config = dict(
    model='waveform denoising autoencoder',
    dataset='chords played on synthesised instruments',
    train_examples=52083,
    input='waveform_16khz',
    bottleneck='denoising',
    encoder_arch='conformer',
    encoder_norm='layernorm',
    encoder_activation='swiglu',
    encoder_mlp_ratio=2,
    encoder_head_dim=64,
    encoder_fused_qkv=False,
    encoder_qk_norm=True,
    encoder_inner_norm=False,
    encoder_moe='soft',
    encoder_num_experts=4,
    encoder_moe_every=2,
    encoder_expert_mlp_ratio=0.25,
    encoder_slots_per_expert=2,
    encoder_shared_expert=False,
    encoder_wave_strides=[5, 2, 2, 2, 2, 2],
    encoder_subsampling=2,
    encoder_layers=14,
    encoder_width=160,
    encoder_positions='conv',
    encoder_kernel_size=15,
    loss='l1',
    latent_channels=32,
    decoder_norm='groupnorm',
    decoder_activation='leaky_relu',
    decoder_weight_standardization=False,
    decoder_widths=[24, 48, 96, 192, 192, 192],
    decoder_blocks_per_level=1,
    decoder_block='plain',
    decoder_attention=False,
    decoder_upsampling='nearest_conv',
    residual_init='zero_last',
    optimizer='soap',
    beta2=0.95,
    lr=0.0021,
    beta1=0.95,
    shampoo_beta=0.95,
    eps=1e-08,
    precondition_frequency=20,
    max_precond_dim=1024,
    one_sided=True,
    adamw_lr_other_params=0.0025,
    grad_clip=0.5,
    l1_shrink=0.01,
    cautious_weight_decay=True,
    steps=13400,
    batch_size=128,
    epochs=32.9,
    lr_schedule='wsd_sqrt',
    decay_fraction=0.3,
    final_lr_fraction=0,
    warmup_steps=670,
    weight_decay=0.05,
    adamw_weight_decay_other_params=0.01,
)
Rows from block 6 of the encoder of a small waveform denoising autoencoder, named by matrix and row number. Rows with one number belong to one neuron. Each number is 128 + 32 x the weight over its row's rms, rounded and kept within 0 to 255. All counts start at 0.
After each neuron's rows are labels from the 100 clips, of 14976, where the neuron reaches its largest size: "loudest band" is the band of the loudest frequency at the time of the peak. Only what is clearly more common there than usual is listed. The data: chords played on synthesised instruments.
# gate: first MLP gate (encoder.blocks.6.ff1.gate.weight, 320x160), inputs 0-159
# fc1: first MLP up (encoder.blocks.6.ff1.fc1.weight, 320x160), inputs 0-159
# fc2: first MLP down (encoder.blocks.6.ff1.fc2.weight, 160x320, transposed), outputs 0-159

gate.26 [ 71 122  84 150  51 144 215 132 139 134  97 135 123 128 146 156 130 108 128 128  88 138 127 128 108 129 122 155 115 103 129  53 188  69 136 126 128 131  86 103 117 127 130 127  99 137 125 127 123  47  90 128 155 104 148 216 158 128 130 126 135 140 157 129 164 188 147 114 120 130 200 131 147 126 202 133 128 100 112 120 128  85 226 135 107  80 137 117 138 181  87 107  90 128 133 124 187 122 101  62 147 124 123 152 130  92 128 152 201 136 126 190 125 161  34 105 163 130 138 108 117 129 144  61 125 104 106 129 133 123 118 129 124 151 137 127  62 121 135 143 162  82 114 116 197  96 129 112  90 116  79 131 137  90 128 114 108 135 133 187]
fc1.26 [129 120  82 192  56 135 119 126 126 143 120 129 119 105 158 121 164 132 151 103  78 124 128 127 108 135 159  66 119 164 184  92 211   8 142  90 135 133 103 124 123  66 128 129  92  79 114 201 163 147 129 153 128 127 138 137 133 105 119 114 124 100  79 126 122 157 139 130 111 126 162 161 112 135 128  88 159  90 119 118 121 128 128 130  95  68 135  79 202 131 118 113  97 188 138 122 149 217 120 129 166 127 145 114 125 129 103 149 209 152  80 149 104 139 109 134 126 115 122 138 102 153 136 122 160  96 187 196 180 165 158  73 111 128 124 164  96 154 128 131 149 124 196 133  91 132 132 127  85 136 103 195 122 102  65 135 152 114 128 156]
fc2.26 [233 144 179 143 146 144 127 147 146 108 124 123 125 130 113 140  90 184 127 127 118 121 212 153 143 143  73 131 110 118 127 134 153 121 210  89 131 124 140 156 112  84 239 142 125 131 160 134 135  99 101 137 131  94  89 127 115 121 165 154 138  97 129 130 107 148 147  75 162  91 142 165 102  38 185  97 125 125 112 102 102 123 152 200 177  81 118 132 165 165 122 129 122  70 120 124 148 127  94 127 119 115 139 129  61 131  58  96  65 126 153 132 131 123 190 110 145 149 127 149 161 116 209  71 128 128  81 176 104 108 127 124 126 128  95 131 119  89 135 129 123 149 116 127 140  60 139  87 148 140 127 119 128 167 189 138 161 100 164 107]
loudest band: 250 to 500 Hz

gate.66 [111  96 140 143 132 114 149 150 117 142 130 104 128 169  57 131 142 123 123  45 135 113 120 128  95 147 158 143 152 139 117  73 127 139 112 133 101 131 137  62  99 134 131 118 114 121 113 126 137 255 121 107 128  95 124 141 131 128 129 157 128  82 129 102 184 122 135 127 129 192 108  67 139 128 142  57 185 139 112 108 148 215 117 121 166 115 135  23 207 130 136 134 193 123  75 129 130  82 126 187 124 121 123 127 126 156 183  92 127 128  58  85 127 127 179 128 152  53 116 128 126 116 123 101  70 187 178 120 139 143 127 127 130 128 148 127 138 140 135 169 133 141 138 124 116 223 171 137 109 132  92 121 148 130 121 133  99 121 143 143]
fc1.66 [131 144 148  75 126 127  80 143  79 121 126 132 109 137  72 125 125 103 132 145 145 142 166 127 127 105 130 194 127 125  82 105  77 124 142 142 123 154 128 128 141 131 144 136 131 100 236 140 150 155 142 125 104 117 135 132 141 129 131 135 142 126 117  93 123 127 199 133 141 121 135 130 128 151  89 215 127 103 180 111 120 139 114 116 145 134 139 222 152 136 119 104 137 129 129 133 152  39 163  75 129 129  86 110 145 178 210 196 124  87 166 121 153  88  83 103 128 127 101  51 123  87 127  75  65 126 125 128 152  95 170 165 180 178 105 134  42 140 118 167 123 135  97 139 135 106 131 133 119 125 148 128 139 126 173 135 131  67 101 230]
fc2.66 [122  89 174  99  86 130 128 148 191 146  90  19 124 106 121 105 133  66 112 168 122 123 145 124 120 159 163 128 130  99 128 109 173 107 115 128  87  59 152 121  82 128 143 133 139 104 170 130 135 162 119 142 203 125   0 162 107 127 159 113 123 138 145  76 154 128 122 119 165 124 120 234 135 113 106 188 101 102 131 213 107 161  83 128 117 135 126 129 127 124 103 161 108 153  80  90 135 103 159 157  70 135 160 163 122 125 164  77 113 130 119 129 112 147 113 148 120 114 134 120 127 117 138 124 102 121  60 144 149 135 148 114 126 185 135 128 133  98  53 139 112 115 107 133 141 197 135 164 177 127 127 135 126 128 134 111 136 103 176 128]
loudest band: 250 to 500 Hz

gate.82 [139 127 113 152 128  94 116 113 130  69 147 125 181 130 123 138 160 129 125 135  96 255 125 128 137 127 140  81 128  88 128 135  95 125 149 132  99 143 122 130 127 171 128   0 127 110  13 128 134 162 122 134 116 136 197 141 128 126 137 135 128 114 133 131  88 134 114 129 120 128 155 104 135 133 131 136 128  68 217 126 130  61 160 132 120 131 133 146 140 137 145 124 136 175 189 139 127 136 137 128 141 131 247 196 119 119 108 130 125 127 160 127 128  82 178 119  69 122 129 139 129 137 131 176 118 134 134 137 132 117 117 108 127 129 124 126 120 135 140 134 138 146 108 123 123 120 120 128 124 173 126 133  47 135 146  85 130  91 128 117]
fc1.82 [130 128 129 121 120 150  98 110 128 237 135 138 133  73 144 124 115 124  46 126 152 126 129 132 134 109 117 177 154 106  70 126 156 135 105 128 133 131 129 131  86 111 138 255 139 120 124 115 139  81 124 147 136 131 108 177 136 107 128 122 105 136 146 137  51 128 126 133 122 128 156 149 103 141 127 153 127 183 106 153 143 133 132 146 131 125 149 117 121 126 127 109 202 112 129 116 130 122 137 103  81 130 145 126 137 135 155 121 135 191  96 135 129 255 120 128 129 128 131 119 116 127  93 140 137 198  98 104 127 139 130 126 177 129 129 135 148 119  91 124 119 151 112 143 119 126 153 128 123 110 159 140 227 119 138 145 122 114 106 128]
fc2.82 [113 125 112 107  80 127 128 138 127 130 146 142 104  59 132 144 127 115 133  91 150 132 144 129 134 102 127 130 129 103 127 158 138 128 152 120 127 125 126 128 124 132 121 123 131 137 216 128 159 124 124  79 132 133 130 191 153 101 141 126 109 140 139  35  84 104 127 129 141 127 103 139 128 132 128 122 134  95 151 124 129 132 123 126 108  50 133 147 158  89 124  97 162 137 120 132 125 123 134 127 134 105 180   0 128 128 189 110 149 127 108 133 109 183 128 160 128 125 126 141 132  90 255 128 128 196 121  75  40 126 130 122 130 134 135 137 143 126 125 115 132 127 124 169 115 127 111 136 126 111 255 152 127 119 137 129 132 132  98 133]
loudest band: 4000 to 8000 Hz

gate.103 [114 173 134 166 136 216 123 116  92 138 130 122 167 124 151 116 127 124 119 139 127 135  93 113 130 158 143  85 130 128  42 127 124 149 127 170 138 116 135  89 115 157 128 128 182 127 128 131  88 156 129 114 123 159 155 130 130 131 182 108 160 133 236 111 115 103 127 123 123 101 169 179 132 134 128 141 174 123 126 162 135 129 222 133 115 134 128 100 121 119 127 108 101  85 131 173 128 253  67 121 148 120  98  49 131 150 140 124 135 153 190 130 142 131 196 128 135  58 128 140 126 128 130  55 203 127 100 111 245 123 143 125 132 100 195 121 180 104 127 128  96 118 119 137  87 130 131 134 172 135 128 140  99 129 139 132 136 121 126 146]
fc1.103 [114 134 187 106 127 177 150 118 250 141 124 146 121 122 151 117 131 131 128 148 165 160 144 113 114  92 150 111 129 113 128 119 126  80 118 137 137 129 111  98 131 136 136 105 121 129 154 148 142 132  51 179 126  90 237 121 186 147 121 169 123 134 166 128 131 189 132  86 113 129 239 135 169 125 118 121  59 170 130 132 129 155 134 174 114 135 120 112 134 179 115 109 129 139 133 168 130  93 139 131 116 131 224 100 123 126  84 127 152 147 137 139 153 113 118  34  98  62 137 153 137 225 143 148 241 139 128 123  68 155 121 119 128 154 126 149 137 133 124 122  82 125 144 135 108 129 141 129 130 120 129 120 128 128 105 122 118 151 136  86]
fc2.103 [130 137  78 155 175 117  70 120 100 161 187 153 163 129 105 128  98 187 128  74 128 123 117 149  78  43 144 159 126 124 134  70 100 131 141 168 105 151 126 174  98 132 130 161 162 156 199 120 115 127 117 173 129 117 129 144 182 132 106 131  84  97 197 124 125 153 177  58 148 129  96 122  99 130 127 134 128  92 149 125 180  79 126 164 177  70 121 146 125  42 133 102  94  37 125 132 113 116 126 224 130 146 126  83 171 103 118  87 127 163 143 148 128 123 132 107 157  81 194 108 128 125 118 145 138  94  93 161 125 111 123 129 136  61 128  99 127  99 205 147 143  80 115 128 133 148 110 117 136 148 128 109  68 175 129 149 132 127 132 151]
loudest band: 250 to 500 Hz

gate.38 [124 119 150  93 137 111 136 123  97 124 164 127 124 178 143 121 136 132 118 160 104 116 118 118 128 125 110 105 153 134 108 128  81 124 118 122 123 145 153  82 123 130 113 106 100 129 146 132 112 119 128 147 146 124  80 125 188 182 137 134 129 132 113 139 133 143 108 123 129 105 142 121 203 131 120 149 130 123 157  77 129 191 155 131 134 135 134 180 128 129 136 128 129 127 142 132 151 123 134 123 125 131 134 126 126 116 137 114  95  60 128 128 149   0 144 201 127 128 139 127 123 180 143 108 126 103 111 124 134  92 130 153 133 131 135 130 143 128 150 130 127  50 162 155 116 136 133  95  47 195 144 128 127 135 125 255 132 129 117 113]
fc1.38 [134 176 121 132 200  57 100 129 176   8 113 104 160 119 124 132 187  67 152 107  83 163 133 129 144 142 143  70 158  75 148 134 127 124 135 165  87 141 129  96 184 126 142 153 137 112 130 132 135 150 173 130 148 131 128 134 129 132 117 121 134 128 128 219 132 145 130 244 128 113 127 151 131 186  55 116  86 130 126  95 145  42 164 124 112 132 130 151 147 115 123 174 129 214 143 120 133 162 127 133 130 139 117 120 131 118 132 183 133 128  73 159 124 124 123 183 102 132 134  24 112 129  36 154  97 139 146 135 107 128 126 147 164 120 107 127 162 110  73 128 146 148 103 136 167 128 129 133 124 124 119 136 128 117 107 130 139 127 135 115]
fc2.38 [157 117 129 133 126 174 146 117 150 105  86 132 123 128 121 136  73 191 107  68 143 157 127 119 160  78 122 130 127 133 112 119 106 127 132 148 138 122 127  59 159  37  64  91 116 153  50 156 121 129 179 156 125 128 137 120 137 118 114 148 164 124 135 131 124  86 126 129 129 118 133 123 125 132 143 126 128  36 148 162 140 188  45 143 139 246  94 128 129 126  84 118 101 127 124 105 115 172 133 113 141 149  81 181 167 117 119 131 158 143 139 126 147  50  94 125 164 127 248 129 100  72  70 154 119 160 131 129 173 139 169  46 133 127 138 145 116 124 155 127 137 128 155 104 149 127 127 149 109 127 208 137 126 165 127 128 120 133 105 123]
loudest band: 4000 to 8000 Hz

gate.288 [154 190 104 210 125  93  90 124 104   0 136 104 123 121 125 116 138 210 124 123  94 135 177 135 141 124 136 107 138 131 193 205 107  88 168 129 109 128  59 115 154  97 105  73 146  51 138 136 151 124 123 107 106 141 116 109 139 126 141 127 128 118 142  49 109 140 133 114 127 132 114 168 140 130  93 128 144 130 114 132  88 108 128 159 163 127  84 130 117 108 127 168 112 116  64  96 155  88 129 159  93 127 127 192 131 128 132 135  95 162 131 114 118 103 123 153 131 135  87 117 121 149 117 134 124 125 135 133 120 198 116 129  86 131 120 135 170 127 123 147 123 128 119 140 103 171 115 128 137 126 119 116  30  93 114  70 147 154 232 134]
fc1.288 [154 190 158 223  79 191 104 139  78 121  94  77 130  47  90 108   3 121 141 130 131 141 130 146 128 111 118 115 201 138 194 122 128 126  77 180 139 128  84 118 153 128 140 133 127 115 187 131 134 220 118 121 111 129 142 134 141 113 124 123  51 129 129  33 130 110 130 158 120 127  88 167 123 192  67  95 128 119 132 145 123 103 129 145 128 126  89 124 183 134 133 122 179 166 118 126 125 132 136 130 117 147  93 106 114 119 100 128 131 202 138 138 128 168 128 129 128 127  97 147 128 122  91 158 141 154 128 129  92 155 145 117 126 171 119 135 143 128 168 121 112 160 129 105 123 126 140 131 119 127 106 163 111 106  64 103 114 176 216 147]
fc2.288 [103 135 124 120 129 115 122 162  44 168 128 123 160 124 159 134 144  81 135 208 118  90 116 119 125 201 152 116 118 112 128 133 191 109 126 121 140 176 110 225 158 128 138 112 169 131 140 132 130 106 130 128 116 109 155 127 144 134  92 125  97 123  62 127 119  90 128 128  84 129 132 126 126 129 132 141 148 164 155  80 135 169 128 102 135 113 184 139 126  69 186 138 193 147 157 128 119 165 120 156 119 115 127  98 183  84  79  80 110 148 130 132 121 128 124 157 117 124  92 131 126 145 255 124 133  82 118  37  54 124 125 128 126 179 126 145  82 133 127 130 127 127 126  94 107 127 112 139 118 133  79  82 135 127 163 131 126 111 171 129]
loudest band: 4000 to 8000 Hz

gate.34 [128 121 128 139 128 111 125 143 135  78 128 137 125 132 130 114 151 132 255 104  74 112 126 126 134  65 197 138 126 130 160 128 128 128 137 128 133 138 114 111 153 138 127 138 133 131 129 135 145 128 120 122 122 121 132 128 117 139 127 128  92 116 119 123 148 160 117 128 128 129 129 136 102 124 111 124 127 145 149 155 127 127 128 145 143 130 113 133 125 131 119 121 130 137 108 151 128 144 128 139 132 133 141 105 128 129 101 155 128 118 116 110 137   0 109 158 137 128 127 136 126 127 123 127 114 115 122 129  43 146 125 133 129 121 113 123 146 120 144 110 132 129 111 123 123 128 129 141 118 134 151 126  93 125 127 146 117 126 126 127]
fc1.34 [146 161 116 128 104 118  60 124 111  56 109 125 149  98 123 127 129 127 132 141  28 203 131 108 139 131 135 136 136 124 128 136 120 102 153 130 110 129 139 155 136 156 124 136 103 147 238 110  96 160 130  96 135  98 154 129 152 196  97 191 110 119 126 226 138 238 126 159 124 129 117 120 143 185 175 125  28 127  97 141 128 122 126 133 135 124 109 122 128 130 126 136 223 210 220 125 122 127 124 126 141 128 130 149 129 124 126 131 123  38 130 140 139 152 128 106 108 153 137 132 166 147 132 167 162 204 127 128 137 133 128 130 133 129 127 127 179 178 186 103 140 137 125 113  98 133 176 125 126 134 134 119 105 125 131 102 130 154 115 134]
fc2.34 [148 109 130 152 129 156 139 100 122 208 114 136 115  45 123 148 102 158 131 144 127 129 129 126 190 155 126 133 127 130 128 158 139 120 125 125 126 129 193 126 131  93 126 121 139 129 123 129 118 129 214 230 128 124 164 127 160 170 125 131 131  85  40 167 143 128 132 124 122 125 163 127 154 123 128 147 114 127 157 138 140 138 128 125 143 157 131 144 116 120 108 151 121 129 114 125 113 208 106 128 124 111 106 160 171  94 119 125 126 102 131 128 149   0 144 127 118 125 138 128  94 133 129 166 133 117 151 122 129 137 126 182 132 128 127 136 120 107 101 150 127 102 131 132 124 150 128 115 110 124   3 149 138  77 125 128 124 133 133  98]
loudest band: 4000 to 8000 Hz

gate.278 [112 139 127  76  91 139 137 143 113 127  71 132 132 151 199 159 203 124 127 162  87 124 122 123 135 118 135 131 132 190 124 192 132  95 136 125 129 182  50 136 105 174 132 144 126 142  94 139 155 133 127 136  80 118  83  95  78 139 228 142 122 133 141 134 128 124 131 120 184 125 166  57 124 124 117  64 136  36 123 125 132 113 137  96 126 122 112 123 115 159 101 128  71 126 142 136 177 126 132 176 130 116 122 120  14 152 107  86 130  71 125 141 109  72 118 126  99 133 136 103  82 128 167 150 142 200 119 144 120  51  94 147 126 151  90 194  95 130 161 124 134 192 135 126 138 154 174 123 129 120 139 157  95 139 155 132 131 128 171  93]
fc1.278 [129 152 143 137 128  96 138 145 131 113 109 115 112 106  94 126 186 157 140 136 131 108 127 113 130 157 169 125 127 127 123  18 128 132 141 130 127 119 119 100  80 105 162  98 103 138 128 128 134 141 125 128  77 145 138 138 165 126 129 104 144 136 135 149 124  66 128  70 127 135 129 255 142 150 120  51 121 121 169 128 126  85 127 150 133 132  99 255 130 117 128 178  89 115 124 128 132 143 101 135 127 189 115 146  66 128 162  91 107 135 126 140 118 126 139 123 159 136 131  88 230 133 134 130 116 161 150 203 122 119 131 220 164 170 113  70 100 111 125 130 125 142 128 114 147 130  97 126 150 150 122 132 119 133 143 126 122 141 159 143]
fc2.278 [ 96 158 129 142 159 110 112 106 152 135  98 136  57 155 129  66 121 224 109 184 121 117 128 129 124 164  96 113  80 142 128 134 126 113 136 122 109 140 146 126 133 131 166 132 133 129 141 132 138 132  90 124 240 138 129 119 138 128  94 117 177 104 114 129 128 142  97 135 108 109 121  66  91 135   0 106 140 120 135 113 133 127 138 175 156 160 119 155 108 188  95 164 129 124 163  43 122 106 134 126 129  69 119  99 111 117 118 178 142 140 143 151 137 122 141  97 123 129 149  71 124  95 103 146 159 119 128 133 127 125 134 126  95 136 166  67 112  95 129 107 107 194 129 154 188 116  88 138 125 130 119 132 134  85 128 143 125   0 115 162]
loudest band: 4000 to 8000 Hz

gate.55 [127 130 135 136 121 122 127 105 164  37 130 119 176  89  88 140 218 117 139 145  60 136 119 126 123 213  63 117 153 242 153 119 128 128 126 130  99 116  75  74 128 100 139 126 142  89 121 151 159 117 129 146 126 119 129  93 127 152 138 128 157 146  57 174 134 120 123 158 135 127 130 127 124 124 140 111 125  83 206 128 125 124 176 128 117 120 136 172 153 164 126  98 139 185 126 131 111 120 136 123  99 113 121 110 141 121 123 151 138 101 137  76 164 104 135 164 157 147 128 192 151 110  94 130 128  50 124 125 135 128 146 127 132 167  83 128 207  97 124 129 128 133 117   0 148 195 124 142 125 156 180 131 131 119 140 116 124 128  69 113]
fc1.55 [ 97 128 154 161 110 127 131 107 157 112 134 156 156 126 103 126 255 130 127 129 116 141 133 133 129 155 117 166 132 249 137 127 129 120  86 122 162  73  94 130 127 121 135 147 167 128 130 140 131 130 136 136 136 102 171 119 145 123 139 107 159 137  89 127 145 125  29 198 129 127 107 146 132 152 128 124 128 101 172 126  55 126 196 135 137 122 128 105 164 172 128  75 121 134 132 130 111 112 124 125 124 128 168  85 124 121 143 125 128 115 125 117 130 109 166 172 122 149  86 143 138 130 104 152 157 172 112 134 123 105  81 121 168 194 199 110 185 123 126 127 135 129  90   0 146 173 128 162 128 138 173 130 128  52 177 133 114 125 102 130]
fc2.55 [145 120 137  90 128 136 127  75 149 110  68 127 122 148 148 133 127 130 124  96 133 164 127 126 255 145  87 126 128 128 129 127 128 132 122 131 129 137 126 142 196 135 126 161 128 172 141 125 127 132 104 122  92 138 128 126 125  72  73 117 160  69 102 161 143 125 136 181 114 116 125 142 151  88 126 160 127 182  85 128 150 122 128 110 125 151 129 130 132 140 123  63  42 182  93 121 132 164 149 125 132 127  30 127 128 172 149 126 113  89 128 113 127  40 149 196  54 143 124 174  94  99 128 169  80 155 126 129 126 128 145 128 139 127 106 134 222 129 132 130 118 170 128 122 121  54  80 177 128 119 217 129 127 128 146 121 110  84 126 134]
loudest band: 4000 to 8000 Hz

gate.117 [103  97 111 146 187 152 169 151 101 113 171 183 144 178  64 159  90 126 111  59 130 135 129 151 118 143 122 136 123 111 139 113 128  92 117 119 106 117  68  78  92 109 125 123 121  88 137 130 128 149 139 167 136 126 111  98 103 122 110 134 129 130 131 130 120 164 132 184 158 122 181 194 110 162 141  86 208 156 138 130 126 149 122  85 133 129 163 143  56 117 128 140 126  88 150  62 147 101 105  17  97 137 126 217 145 128 125  86 146  87 161 163 124 128  97 114 136 188 133 144 138  96 125 125  55 118 122 128 126  62 186 115 219  95 126 145 155  95 133 116 141 131 210 127 177 117 126 142 100 131 127 128 134 113 121 177  74 160  96 131]
fc1.117 [122 126 130 102  88  58 167  69 188  95 127  41 148 131 125 129 139  83 120 172 105 148 129  89 103 148 203 127 135 177 150  81  65 120 119 144 114 119 154 112  80 152 136 167  39  60 117 101 124 152 170 187 149 113 126 118 130 113 188 125 126 152 101 105 136 161 130 165 220 127 111 110 141 135 142  76 110 129 150  98 117 119 126 122 149 207 120 192 145 116 142 124 119 118 117 115  53 122 144 157 131  99  90 129 136 134 125 129 155 129 121 126 113  91 131 131 182 143 146 133 125 103 146 144 128 138 125 145 119 189 138 110 164 126 116 152 139 124  77 135  96 132 156  54 115 119 128 128 112 128 126 152 111 227 147  47  97 147 117  70]
fc2.117 [ 96 138 129 125 121 134 151 122 151 149 134  50 102 123 158 108 112 151 132 153 131 122 145 122 134 127 175 134 110 122 123 140 217 129 120 125 205 125 161 106 113 103  75 127  92 125  90 151 134 139 211 148  88 132 122 129 120 167 156 157 101 154 126 114 135 138 128 117 102  80 124 138   3 135 120 119 126  86 123 124  60 124 150 143 176 119 125 103  84 110 138 136 113  97  95 143 127 109 112 120 133 135 124 129  97  75 128  84 133 131 135 128 187 133 137 130 134  89 115 129 143 130 101 163 176 194  50 209 127 108 201 134 132 160 159  80 140 103 128  85 179  53 128 146 209 125 131 159 129 193 136  37 124 159 141 114 122  97 148 132]
loudest band: 250 to 500 Hz

gate.216 [145 103 136 103  91 171 131 144  87 124 101 134  87 149 144 125 133 157 117 101 179 159 131 137 182 137 107 115 136  96  78 114 114 143 155 159 105 139 236 110 129 128 134 149 129 138 177 121 101 211 129 188 166 174 130 153 120  92 133 132  95 178 123 134 124 118 115 147 128 116  96 148 140 142 128  53 192 130 135 166 137 142 161 195 131 143 133  72 178 159 149 128 170  88  97 151 129 131 132 136  30 159 131 144 129 130 109 138 127 162 148 138  85 137 146 164 215 128 123 148 127 128 128  51 111  92 119 112 196 113 151 114 128 116  98 128 124  84 103 159 175 151 122 179  66  78 127 122 123 173 147 119 131 182  46 122 129 150 188 123]
fc1.216 [125 135 127 120 142 144 101 154 156 128 123 103 178  69 112 126  68  86 122 126 119 141 129 143 121  96 131 107 131 127 104 217 179 126 157 112 205 127 219 128 130 134 129 137 156 150  91 108  65 122 123 119 184 128 132  94 121 102 100 179 196 122 143 109  92  80  90 140 131  98  32  67 118 128 112 126 172  96 127 128 127 121 154  85 168 136 148 138 149 124 146 124 109 126 143 141 102 210 199 124 132 126 109 125 122 170 109 154  90  74 133 130 208 120 112 200 121 194  84 131  55 122  86 133 128  94 125  98 134 127 143 126  52 128 178 130 177 144 123 126  98 128  93 125 156 142 166 121 127 187  96  85 138 115 138 135 121 135 129 154]
fc2.216 [120 125 134 144 145 131  87 176  96 117 156  96 129 120 142 113 139 255 124 174 111 100 165 123 148 116 143 134 130 133 127 126 204 126 187  47 125 135 135 143  98 128 128 106  72  92 123 128 110 130 166  76 143 128 148 130 124 140 148 127  86  59 113 145 172  99  85 116 210 128 129  78 134  76 143 112 128 137 168 166  84 150 108 146 130  85 146 145 191 128 126 130 160 194 129 129 180 133 175 128 109 143 115  77 122 118 148 113 126 128 128 134 169 116 142 136 128 138 118 124 105 118 127 125 122 107 130 130 107 127 107 140  93  88 141 100 128 255 101  66 113 146 120 103 159 110 122 128 204 124 137 138 141 120 137 129  69 126 110 155]
loudest band: 250 to 500 Hz

gate.290 [127 139 118 196 128 171  60 119 159 102  96  41 126  94 128 128 130  81 116 130 146 139 110 121 124 123 122 120 169 110 163 167 122  89 110 103 149  46 142 133  49 139 127 115 113  59 153 159 132 123 112 145 123 122  94  10 118 184 212 166 151 152 152 130 144 124 126 177 173 127  94  91 130 176  18 172  91 135 164 128 132 129  97 149  84 131 139 126 123 136 128 119 125  81  73 186 159 176 180 122  95 129 127 137 159 131  89 122 144 161 103 106 115 126 142 140 127 102 116 115  95 127 119 120 144 135 104 129 115 165 147 160 129 136 105 122 232  85 108 106 175 126 119 172 129 136 113 100 129 117 114 123 128 143  85 144 168 127 137 118]
fc1.290 [128  65 129 121 179 137  99 160  98 153 129 127 126 120 125 113 115  91 131  71 123 122 130 125 133 111 133 107 112 128  46 170 126 161 128 141  96 118 144 145 115 189 147 120 145  82 123 145 107  72  96 133 122 120 204 109  87 126 107 123   0 192 143 124 180 127 123 165 145 127 149 152 127 128 135 113 128 139 126 136 135  97 140 118 142 128  70 153 116  95 156 118 123 113 121   7  94  48  93 228 129 162 155 119 123 127 110 162 146 111 136  94 128 136 130 121  36 132 160 148 101 139 114 138 141 145  54 144 139 124 117 119 132 139 164 132 141 140 127 106 119 135  91 129 119 160 163 136 183  97 105 130 130  63 131 135 152 184 143 115]
fc2.290 [101 145 100 129 132 101 122 201 102 113  95 134 106 105 139 121 216 138 135 128 126 107 121 129 109 125 222 116  82 103 125 130 129 124 155 226 128 107 140 174 201 128 118 134 158 121 153 146  92 105 104  98 169 171 128  54 155 113 199 199  74 100 110 124 149 115  32 130 174 121 148 141 131 148 129 179 156 105  31  87 199 125 174 108 144 130 145 191 125 124 167 130 141 127 110 121 142 143 133 119 101 103  45 124 129 122 147  69 115 115 148 127  91 133 126 106 115 127 116 185 149 108 181  86 142 127 123 119 129 120 126 109 135 134 136 139 121 131 134 185 130 139  98 108 173 110  62 117  94 116  85 126 123 114  99 116 139 145 128 104]
loudest band: 250 to 500 Hz

gate.122 [125   0 170 142  87 109  87 124  46 137  63 172  24 110 110 102 135 128 159 127 173 144 121  97 138 126  94 132 118 141 125 108 129 119 125 128 116 158  92 205 137 131 103 146 124 128 121 177 127 127 120 125 122 131 128 152 126 179 154 189  69 134 134 203 152 128 127 134 127 130 157 128 126 128 155 141 111 118 120 129 143 153 125 129  73  82 127 132 116 136 146  98 132  95 151 124 113 123  84 143 128 127 108 128 128 113 161 125 119 137 138 146 127 168 134 129 236 107 144 134 122 128 127 171 119 113 125 136 128 127 100 100 125  77 121 120  52  87  67 136  79 104 132  81 118 129 189 129  95 237  76 130 113 125 145  82 111 125 147 126]
fc1.122 [126  27 136 141 113 141 132 135 123 109 133 154 127 123 123 127 128 125 122  83 204 131 128 121 109 236 123 111  70 155 140 161  88  68  97 123  99 127 137 170 141 128  37  93 147 106 127 147 128 255 155 133 124  67 106 152 118 170 162 161 159 140 122 165 123 128 128 128 127 132 109 126 134 120 109 118 123 145  85  49 133 164 153 131 186 129 143 117 118 139 106  92 139  94 128 117 121  81  71 164  75 132 113 128 127 117 154 150 145 126 124  86 124 147 146  89 131 106 129  96 121 137 118 135 108 133 123 152 143 143 106 119 135 113 133 146 130 125 212 155 118  68 145 138 121 126 123 114 121 160 137  71 125  95 111  90  52 126 125 124]
fc2.122 [208 134 100  67 143 147 126 134 109 126  78 176 142  45 128  83  48  85 127 136 103 142 134  73 168 148 144 100 132 127 126  93 167 118 110  91 156 109 126 140 144 132  88 127 128 163 139 137  10 144 105 110 136 130 193 139 124 152  99 158 174 132 159  98  52 135 173 175 118 147  54 113 168 120 124 145 121 129  34 138 128 138 168 130 111 140 134 143 129 137 134 126  81 129 121 103 122 134 139 208 150 208 118 128 129 121 103  76 137 191 136 124 162 132 106 104 110 122 107 140 123 129 102 143 121 133 176 128 173 173 148 121 107 118  68 127 110  35 127  84 128 120 163 132 151 165 130 169 114 125 110 129 128 122 127 128 138  83 145 128]
loudest band: 250 to 500 Hz